config.yaml
model: "image embedding model"
num_classes: 7
arch: "convmixer"
am_softmax_margin: 0.2
Rows from block 14 of a small image embedding model, named by matrix and row number. Each number is 128 + 32 x the weight over its row's rms, rounded and kept within 0 to 255. All counts start at 0. Numbers have three digits each.
Before each channel's rows are labels from the 100 images, of 14976, where the channel reaches its highest value: "responds to" is what is common among them. Only what is clearly more common there than usual is listed. The data: simulated stained blood smears.
# pw: pointwise conv (model.blocks.14.pw.weight, 384x384x1x1), inputs 0-95

responds to: kidney-shaped nucleus
pw.187:102120119110122116121118121124124115042119093129111106057125119091113105120123129129136113120131130014078133115134141109076107100094121118128126106105110116126092143124098098157131127120136074131113113101165132077106087094112125113138114135119124127080144112118126125102137111088084137122

responds to: dark grains
pw.264:078131115086124113079128092131108103102107078078099067097126116114076092118080076140119070086068096079092122168144141061144140094093080069139089116124113065074119158126122155110111145143126092093101124124146160118085110085126103085119099118126124123062108111114134133080130121113117118118

responds to: dark grains
pw.117:132134146102113078155112166100103126078130147146130151164091112081161168093128160135125153141144114112125118144146139157100152135135131183145145127142109142177152161113143130102157126150130128157142133154086124166120081104140148154115118135160135137087167112159098125139128142158122151145

responds to: dark grains
pw.286:082128193106124103096155106131126136101156139129133140146114090183152159114127143129130132112109154117107117134133151122047148118115139094116148120104141107106113176176166113134118135147132094092122192131075143107162152112153116118159134163110152138084164125120119140157133134148148091153

responds to: round nucleus
pw.86:123189150129195129168186159137142119120132119121128106130181110152127127156053120173189085147091173115137150195179197078121144087127120167211173134099119114083119136180127168119149185145125105111103146077089141099138117088156137119135136170149151150098105124132101160106153190135118160187

responds to: round nucleus
pw.91:142153162121167175129166187123116141102084131118140134086159080127134096147170116189162115119127144089103168173208195122153181118124111188202123155146130167179125152159135133154175175147138084142121144140053142215101138123181175140168138145163169132107144131160077155099159165125137206153

responds to: kidney-shaped nucleus
pw.370:140135203112131117164132135109126176105116175170169167104120141134164159132155188124133178174154187134157137139149150148113148184161178150125187151135132155141166142176176109157147139136123128130121168136102130116148120111164134176185136147119133137106142136156156123134155139166201111134

responds to: dark grains
pw.135:130120188100114177117114143136147186099140155117123129132123131160137146137090144147111114137109127112124132120125146132063111124149124095118133147165131176124103128184225083127142118181098096135148206169059109187168159110162152084187075153191175134113133154177122107150132160185176148198

responds to: dark grains
pw.258:156148142101151119148160100142125152116133120106151107130148089145118136117091112135135127094094131080125139142143135099094170099098122111158109154149141122092074153167207128148142138138090125109088197172086163097108131123151101047156098121142138091113108152145130146145137099204191133109

responds to: kidney-shaped nucleus
pw.213:108149157166146155092155141125165158120106057079078074117155105174062061173077059176165066089099095094052169166174162061065153070063088105169067133088071124107060134099189134109138158136114123114134142113096157075168112151126132117103103151148162133129156147119085139174162126167114139150

responds to: kidney-shaped nucleus
pw.29:102111107118114117098114092118164108098106084075112073052122105129085102112070094127109070075076094061084111112118123090093114079095071081126095088141133132112097126149136104126130115181119118131143140141136112119169100070133115086150073150134152124063097141141137116193105130134134123146

responds to: round nucleus
pw.354:177168179117145140144183161126134149108131152136124142129142104146112094152130152191158134130119152113124135194178200121122184113150180161214131126155119115139148166150092146116174203164121119185136109102109156124141110123143159132143147159159168218086154146183116215089173195090115179139

responds to: dark grains
pw.93:128147150088143116183148122118083145130142165143148161145132153141166164093095160161150145152142113147135109157159154170136141153153146104147162114165126170157135141154152165140150178156121105172112152159078126170068086095163150118148119168154160160090135165182093168091156154146151166153

responds to: round nucleus; dark grains
pw.326:077149170107115107086088105128120143133145115104146100165131123097113131095065095131118073109065153131094117098134104112088108102076079057109120131087117062099104141140145102085085122118041111084098136097084121074130095087129106100134129114107114067081079123096126135153134138145145120118

responds to: kidney-shaped nucleus
pw.143:076118129089111097103134148109154128056110115106162133034114103081134128103124116133130126158126133053135111143150137146033129111127122139148123131135117135142140120121118091150126133144113131169144129117136125111177084085127145144132057111140130161084130134117186116192146136111103121146

responds to: dark grains
pw.352:170150156123156093139148120125116138109066152169134168087146107103161131116120180151124183156134210074143108146164152122113170138144157139170179121152133135109130162159174219130138157211137094134190164136100166120098081116137138117156114203161201191092103127167118162073115135173168179165

responds to: dark grains
pw.162:095078139093084117130110153083081100106133130161101167147066121088166158146185154115101163163184146113121114117119116153107120171136155144118156081125125115143151148114113081117128093103159092129138101122085107094108111121095133157123115131111108123124159128103117083098098092115105109128

responds to: dark grains
pw.46:145179160142187127132145126136107155111095162183117153122167111144120129117092170145135162197155183107142138126158119155146229149152163115190164106145135176190165140177199168085159178187087160207170129167077174185082120100140152121132106179169183186122135154182081160120131180201174179176

responds to: kidney-shaped nucleus
pw.118:173119188089117107186119160110133155093136165182137168106114120124174192111146181117128156192170152102157115138134130176082130175143166154133165136162157178168136120183155091136195112196124168172206166166124129146149134107161177109165077191172193182100150203197160126183134161164185159192

responds to: dark grains
pw.20:126122127081113115151116125114141110041063123140117148000109118097136133102148128122115138141149133037125105107128126143041096141118171134109143096126158112111149099140086096127126112117119135144132111133119098120145100102107130114137136135130129136086128120119112109125104128098102139129

responds to: dark grains
pw.98:160136154095154103198148112118091128132149174154157145146126146138146145070104175155132145160109141152159097148157135161125138152170173115154142111131127122148135159127180170152155164130117113152120155169079130164068067075163128116140105127170134179071118122172094154103123175184176183146

responds to: round nucleus; dark grains
pw.151:179142183115145142144136114126125151061110161110152118101127125184154185107099148129131127131097143101134111125138133120076136131137152077127132125134150162128110151171175117168135143189108133150156168154100130145165129098152130138148111163157192168095146186142103140168128171178136134178

responds to: no large cell
pw.359:166118179119130125184124147114133160105126187197183202109130153133196185122167192138121188179187223129172128144139138187099132185168180180131188133134164140152168113161120122144134133142145141154137144143120123126137122091148159156155125165135147161106139141148128124137146136134142133143

responds to: kidney-shaped nucleus
pw.191:108146157151147114108163107108189126086089130116192122084154134105112131115127107139152114115111163086110095142161152097073136114115114124134139088123150101093092092132155100178118147147161122121159143149064139091156083077145116112165067134124139148073078146084064138213130142161143119121

responds to: kidney-shaped nucleus
pw.298:182117168106119102177099101122115151079109164150159157095100088161178165095140165113092166169140162114186102115126119150060133152143201167115163074158161121155136137166148089134169103130142136133120163166138100129172136108165145137169088149162144135114146132157132109193144144173157123163

responds to: kidney-shaped nucleus
pw.282:162111119095099098143113095106131124062082136118160111048098090106129150107107128115103113133087122062183109125112122107060120111159141095119155129166161113119109136166115098134129104153106126133111129113129108078165115109131118090166062137129143096084110125150159108171127125106117124126

responds to: kidney-shaped nucleus
pw.212:170114171119120190157117168092083119076085153166104159068121085144152150163147161200119147158144161114151175196204195150096175153146171149186155110136105154153155116121138123111168119147137097172172126123124118145073087078111164156127081163176174163077161137175087100079119122155094181150

responds to: round nucleus
pw.160:143157168086151131129146113121110157122121088113100135127145170136101098122089117167148079115104118149095141162166141113104189083121139102155117169140135147175137196163174137108188177193179173188154160147059154170112121102185172170190111198166200186099138187184116163124159181170155170192

responds to: kidney-shaped nucleus
pw.367:170154170104170165189174153132116128097110160159176147074176085102145184157148164198165148153145175069126149188228191145200161121156171154194181097171108167137091123167134149112194179196145076167114134093101142162098112074172083149110061142179156178100088154190093170095161185124139199176

responds to: kidney-shaped nucleus
pw.192:163155190141167156166159139125183150095122161158220149111144116106149158125139164166165152149138213078149140153165169114118170157152167119166177097137122142132110135175197128169132170175126155113145180144068158114148115109175128138171102120131159107111102155142156149200155152200156148145

responds to: round nucleus
pw.110:178126134170137130140159122117103135087063120138131134075127094160127136145107130129149115138137161100139128121137126146089127133133134106124139112172183146145155154183127126167190136177154166182187150158134152150132189196180157121179139186178183204202170183181102138103151170143139165175

responds to: kidney-shaped nucleus
pw.152:113135164110128112108138131122155155092082113114156119050135123112125145095115127151126114119117164070126124114156170117012143129120110134155137163168156165168154146164142112184173129205190156182194128155097131144144109097137145146169095210168193168078144210185141131129175148138137145193

responds to: kidney-shaped nucleus
pw.222:056152139133138149087133129152111129070139057080083078025149115136077092139089082150146080066090080084060134124147153075110145071047073122155072147076100095101117151100150105124107139089105103066117137125120143095124088102117115118121137104118103092070117099087108136110123124132122095106

responds to: dark grains; kidney-shaped nucleus
pw.31:073115145055115076120132088121112145112106116111096095095112109107091115103099125122118086117110118115075115143143134121089149123094094093132121081145144087111099183106142132118108129128120117125097148143112135116100110089138124086118052118151117116054098124127127130097126137134114134113

responds to: dark grains; kidney-shaped nucleus
pw.252:117095134072099096126115093090094135093138133122141123133085162102145143114132131110099139137105112116119109112105129127111135141175139108124144084134115099138106142124133125122140114143135109130108129156119097148099083081130134075127111141142148117089102138108072098108116136127100124142

responds to: kidney-shaped nucleus
pw.23:126132099098129116091122096126116116078091068078094066089127155115060101107087101132127071081075086075094138137138136055107118073080071097149087112104052099097086101085110134145096141103115073127081106084129126100119093087122075108080096059106075107079084092105148126125116106103080113071

responds to: band-shaped nucleus
pw.119:103162153089134154104143134124150157113170112110100148173128122159159110128139120130142136085137146148116129132155147110126115092071122143174108048160150118134150119145169133098135165169145148141154164133041116102193153141108170114161135155154182136113133184136150147192154159162121144181

responds to: dark grains
pw.303:168155187104128111119151109116118148085124139114107142107138104175156162118126160133127126139141131098126106133129130098074149126120150096123150127166129139132127163144173113158143147176142138158131171148064148187170151102183138136155116158160174177055161181177070144179180165164127123184

responds to: kidney-shaped nucleus
pw.9:124110155106114113136115141112165129106123153143183135128120133110157148127125154116113143153147160127159115133125124147089107146142126126132141141177177157137161119205125088112152115196132186165205150155140108161161124093163175137183084193159208156122106188159172103172160153126151160193

responds to: dark grains; kidney-shaped nucleus
pw.172:149113184119118155116138082152121175074116137111123132104128119171132130096090120128117112106098129085097106100117124102084138111103134075129126116117109098101078157131188095162130128133048077104092172143110134116156129119171114114150141131132142132091129152106087132163121142157150113153

responds to: band-shaped nucleus
pw.313:131109141111128126096126129120119148185225119119130114252105203138086104114134118121120119136126120197101130140112132123123123111130140113126122111120142099106114134113133138116111114096116122105128141116037120099164126147139126108134123128105111111118112116136165128160142126136128110140

responds to: kidney-shaped nucleus
pw.208:168131142108126112143119143105186132074104162150160141081123114077127155113130154131134140139121133087171116143135145136083135149162149133129165104162124170166154129142164111116161125142146136153159141152122128158186123123142148146142081154152152139126139160170192123212135159169146168148

responds to: round nucleus
pw.317:097104183095116133135152094119107139134153143147146157150111134116175143111128147121107160147151178142119113124124111151096108146150129102138176136088152146141155131169173106153133139130080142148134186172075117113120138108168162127172117152165150156122149140110099117124131165172168131140

responds to: kidney-shaped nucleus
pw.311:134136163111138146128139117128155176115119117106159092112126113144105132102073113148124074117076132135088112132135143101096123106114108091150119138116156131097077158175210118164115149161094123119108223156070143112184142122189095079196112112154148129118096128141087138188125158191194130127

responds to: dark grains
pw.153:164138156102166125164133144110107183108116167150114161086149108113152148153148148161138159171147129101155140174170156123061145151191186176154178116180100163185136128111075161102194165155147114206158082102125141219097102091116146125077093192143142213106159175214116161101156145086087187160

responds to: round nucleus
pw.77:116161162133152132121144144142118147119109087110153104121151118189109124124090112151152094113107101095108145129153151105120153098108122110162114100152102166127089133127181139113122141179139166157199206126103146141154138127128118102129100127163172189129125172162114154154161113160135154161

responds to: kidney-shaped nucleus; dark grains
pw.41:142148185106137103115159120110156141081088159109184110089129100102158161096063147125158133089087126082109091146145146113130168102115150067126152116122163148100129153208174136136119164212113200160163181194137121138127112093177136099196109137188185184104094200174127140129133229183169173172

responds to: kidney-shaped nucleus
pw.148:131117081101124102116130116117132101081122111110172097098104113098102098137096109127129093107110114096147141110129129117073113095112128113127106101112114118114120111139097093148102133142086139115145097086147109052153068082123091124114082108109127143077105123135202111156124125088069113112

responds to: kidney-shaped nucleus
pw.185:188101115088100114172103157111113109081125177181146179065089090108167153119163189118106169182160143074176124146112117165096122167161193158121168103140087138132161101124097081101137111131124121154140115096162098118134093056112130167118079123122128144047130138152142099167131097083089110125

responds to: dark grains
pw.138:143121172095120114160143144091100131132140166167134177137101148096167169118161172126122176163169143143131107136130128159106141171163164169131160073144141166164173121139170147146148137144152144177153141172060115142099070072144166163140103141179143194080150144155099129098114157180164165146

responds to: dark grains
pw.88:137164204112155132111173124115110169123115125121135142107166140123138135153080156142151104138105137114102137136148158120068122114107147083155139185146139164170128180179169149178169160188176132153168204150081164185140123115192162151191155202154173162100171173160073160152157186144150129188

responds to: kidney-shaped nucleus
pw.85:133155186103147138100146095116119171100134122109151106126137111131135168117089118133133099129092133111121117111148136109091140110112096095128123158152142129133062142169183128172128150124148137135097157165046156152150156085180088087136116099118128139077116125163136148190142133191185102116

responds to: kidney-shaped nucleus
pw.49:114161150111166143106174104129132180115128101084120110123159090152114102094065101142158095105102112121085118118145128109093130082105109068157108160099122107112092159165180134145123150143130096103091170134078169115193155102182136087159146141144142139087149137126095164194157130161169113141

responds to: kidney-shaped nucleus
pw.38:105131122109105112108097113099138128091044108096144100048118057080110127109106112101119094114084112010124105089095080115102087106134116084099140072118146133097123093145139110070117105107154140110110137159134090139133112099137127121158134087148100116095102098129133101097107146128128133103

responds to: dark grains
pw.202:142153147125142133131162124166149132059101108134186112048134088202103142135107121128179086125094135131111150170149158121045177115101173060134145147143144149131154184151142219160159147145209110136106151148124149116150112106162149182177151149151145135102157150157184147107149137138135158122

responds to: dark grains
pw.266:110136178101138134122145085127126129075148150138142137129133115172149153108115156135123131142121180147127128116132137122036140146134141100127156104153143150146145182175192123188167148155132121148128180132092135155126134123183141153180150170140164144096159137148088141160159127188185131164

responds to: round nucleus; dark grains
pw.133:151148188124154138192153190154148149116123176174116185116138133149180146158142176183155182135152172112198143212171184185121153149167159179155161135169115151168143131112127174122184165156145163184157115098077125174130139152130184178121131175163151199137157130195131145133174117134113202159

responds to: kidney-shaped nucleus
pw.45:086121121102120117101113131137120099083137076078093090099119105117107111142114089132126096073087108105089123121130144092104126079085094120135098130107079112134119125084119095133112115108107090106105112089126121084128082089107100117110100105113105113036129092112082114113105102099095103112

responds to: round nucleus
pw.47:167147180107145124178140171118133159101093143156120152136121153170150142163166145170136165148177151127185144196216197146098173130154196183184148098155063164151131148122113102100175190165136087175177104118121134187133102079109151157097092139176157188096115169176084143104114135119104182166

responds to: no large cell
pw.339:196143170116147129171148156139132177123104181169166143065146130116156169098141175164142166170160141087158128163159139162104210157176186144160200134175113161171152144152148171122160179169165154166132132149123142203077105123142154168138119127161150188119144176195142168135117169151135191145

responds to: round nucleus
pw.173:151148163116156119131166111155150153103146131112159134109150068195124127098100116135147102094104121095107118124131125091082135100128115088139126104155126140136110192162196168163121159152109130154132200155110158141165114125187151148169146155166155159107157146126126157157178155182152141170

responds to: round nucleus
pw.5:193129167112129131168142122111127129090088167156175173082120156160167177106159175173152158184154193118117136143147144119083189181150162183176145104163128185136158184149174162195143138150161119148152154155107152128122083136153115150150111143141166144089158176169140143111091087170153129180

responds to: kidney-shaped nucleus
pw.33:163105116090108073154109124107146113070107170145205150076099111095155174086143170112112169156145167087163101108101103153088119142149172128107165116139107129121127109129110081140121115164118154149154113113148105113156091052130110113125065121115132145064112159151207102177116111108100109128

responds to: dark grains
pw.260:135130154132134146109162118119114160091103129094127105101132095183104111114084099136132092124080174118096098127142119093048120106106111087127102122152160110163132160184142110173163140134140106137107176151090143098150185161178156098176151141165161133154157119152103139169144151148181144152

responds to: dark grains
pw.8:183108183109129116135140115122082113122135151123141131140121110185145154120114140122137130118109139106133126107132139123076163119118146096147133115149120150147141198160168155194160126155174115124129178138141135128138136157182172125161116142189167159115177157169104123116135133165159138167

responds to: kidney-shaped nucleus
pw.321:145101200047091099170106151111137137101134163167150142130103145124161146098120176114108132161133139122135091132121116130068118152139166127111154115161157196162159126163172097157160111159147128163168159166105118141168127119152147138167073152177166141113150164151143103152132139178156161167

responds to: dark grains
pw.364:115171177146174137146172097126114167096071117128167100110149110124150122100153117172167125151122150092156142091134137165131203119129129138153120125131136126116111190148195163157152167159121115148140163146085157087114130086158112124168122140141139159093100171124128172106133145148175196144

responds to: kidney-shaped nucleus
pw.137:117102166105108110134117147108147115070114133128156127079116114109165149108140139111117123185110121082168104104130136133036115142144136135121135163088131118150126103135142091168119103095136114137122103119097114125161122113110130132150088099115099117090148099099187111173113129137119100093

responds to: kidney-shaped nucleus
pw.225:102147123113114141096108122116144120090073091077134093053138079082096106119115097139136088119082116033117133122116117087077115094102088069128093069134132152115119101130137124088132119113176097107118138138141117110132104112142108150135130116141119104077139120138120108104126134135115133109

responds to: dark grains
pw.262:118115178107129129158123117117107147133130133135150147149134113089158132128118124128113140139143163135107123127125119119079134131138156133128144114140147148159166133172158112120162140154107136160152152161090124115100129108171175120173108179170169186131151174144107134109148153183171166168

responds to: dark grains
pw.219:139118191089131098130146150124141142060092109108145106104134136111107112129077107126136105103077149038135114131146133150107187102138090065131104097112124105120122237162174141163147155161165147117162189146099145129165144138118134130171081150178165140105141124132115145101096177168143140139

responds to: band-shaped nucleus
pw.154:132125130128128153117135143187170111164170107116143124176139195171123122136120124143131126133131130165129126132116140113101151125127126114143110132142140132120096160127127121158121136137110149122142119116029138133181159181127124117129137123128124129161127132127189131191134126132135134123

responds to: dark grains; round nucleus
pw.124:122170161143164157095192151145148168100099130108118162127152075163122101146111132158161089110119135095080143158174178114074164111119134124147124118136119166172149148150174153110151181157184114148138142153088190084150145128180132158140130189160158162133159156142133180152156158150140142186

responds to: dark grains
pw.302:162105152112123144134135102097100135122136116099154090142106125110088135129078119143125073096076113158091143139152140097145144102104122059145137145152128128119131168160153173170131153171135117152140160155078155117097115145191129108146117148157136169140140167133071134113109136154159159133

responds to: kidney-shaped nucleus
pw.310:113143108106110118102121125119123101067101100079159104039117153095091100108112095135149069093070117033147112071126120082081111078089120109127095076117113177129148100138111124137139125100126108115108124121126105115138092084130126127125129101119132125039168108134129112099106136109105125133

responds to: band-shaped nucleus
pw.50:148138108157158114157171118123120125166180161132108143193120150166143144153171146137129145141136092189116126104135136160072126118131146133165149102132102133145142136067145154102129171130140173143130122109017139098171130140120094165115112070121112164129143112128151157161165126147139099117

responds to: round nucleus
pw.261:085091147113114148105134124127113101143143099103161121156121137152095096126080093162121086093081124146066119107117122085107129086108098079160107130138162134136120146190150093142132132154082134115125168161105119100128165161167154137183143145151154158168158112153091109143154169180162142128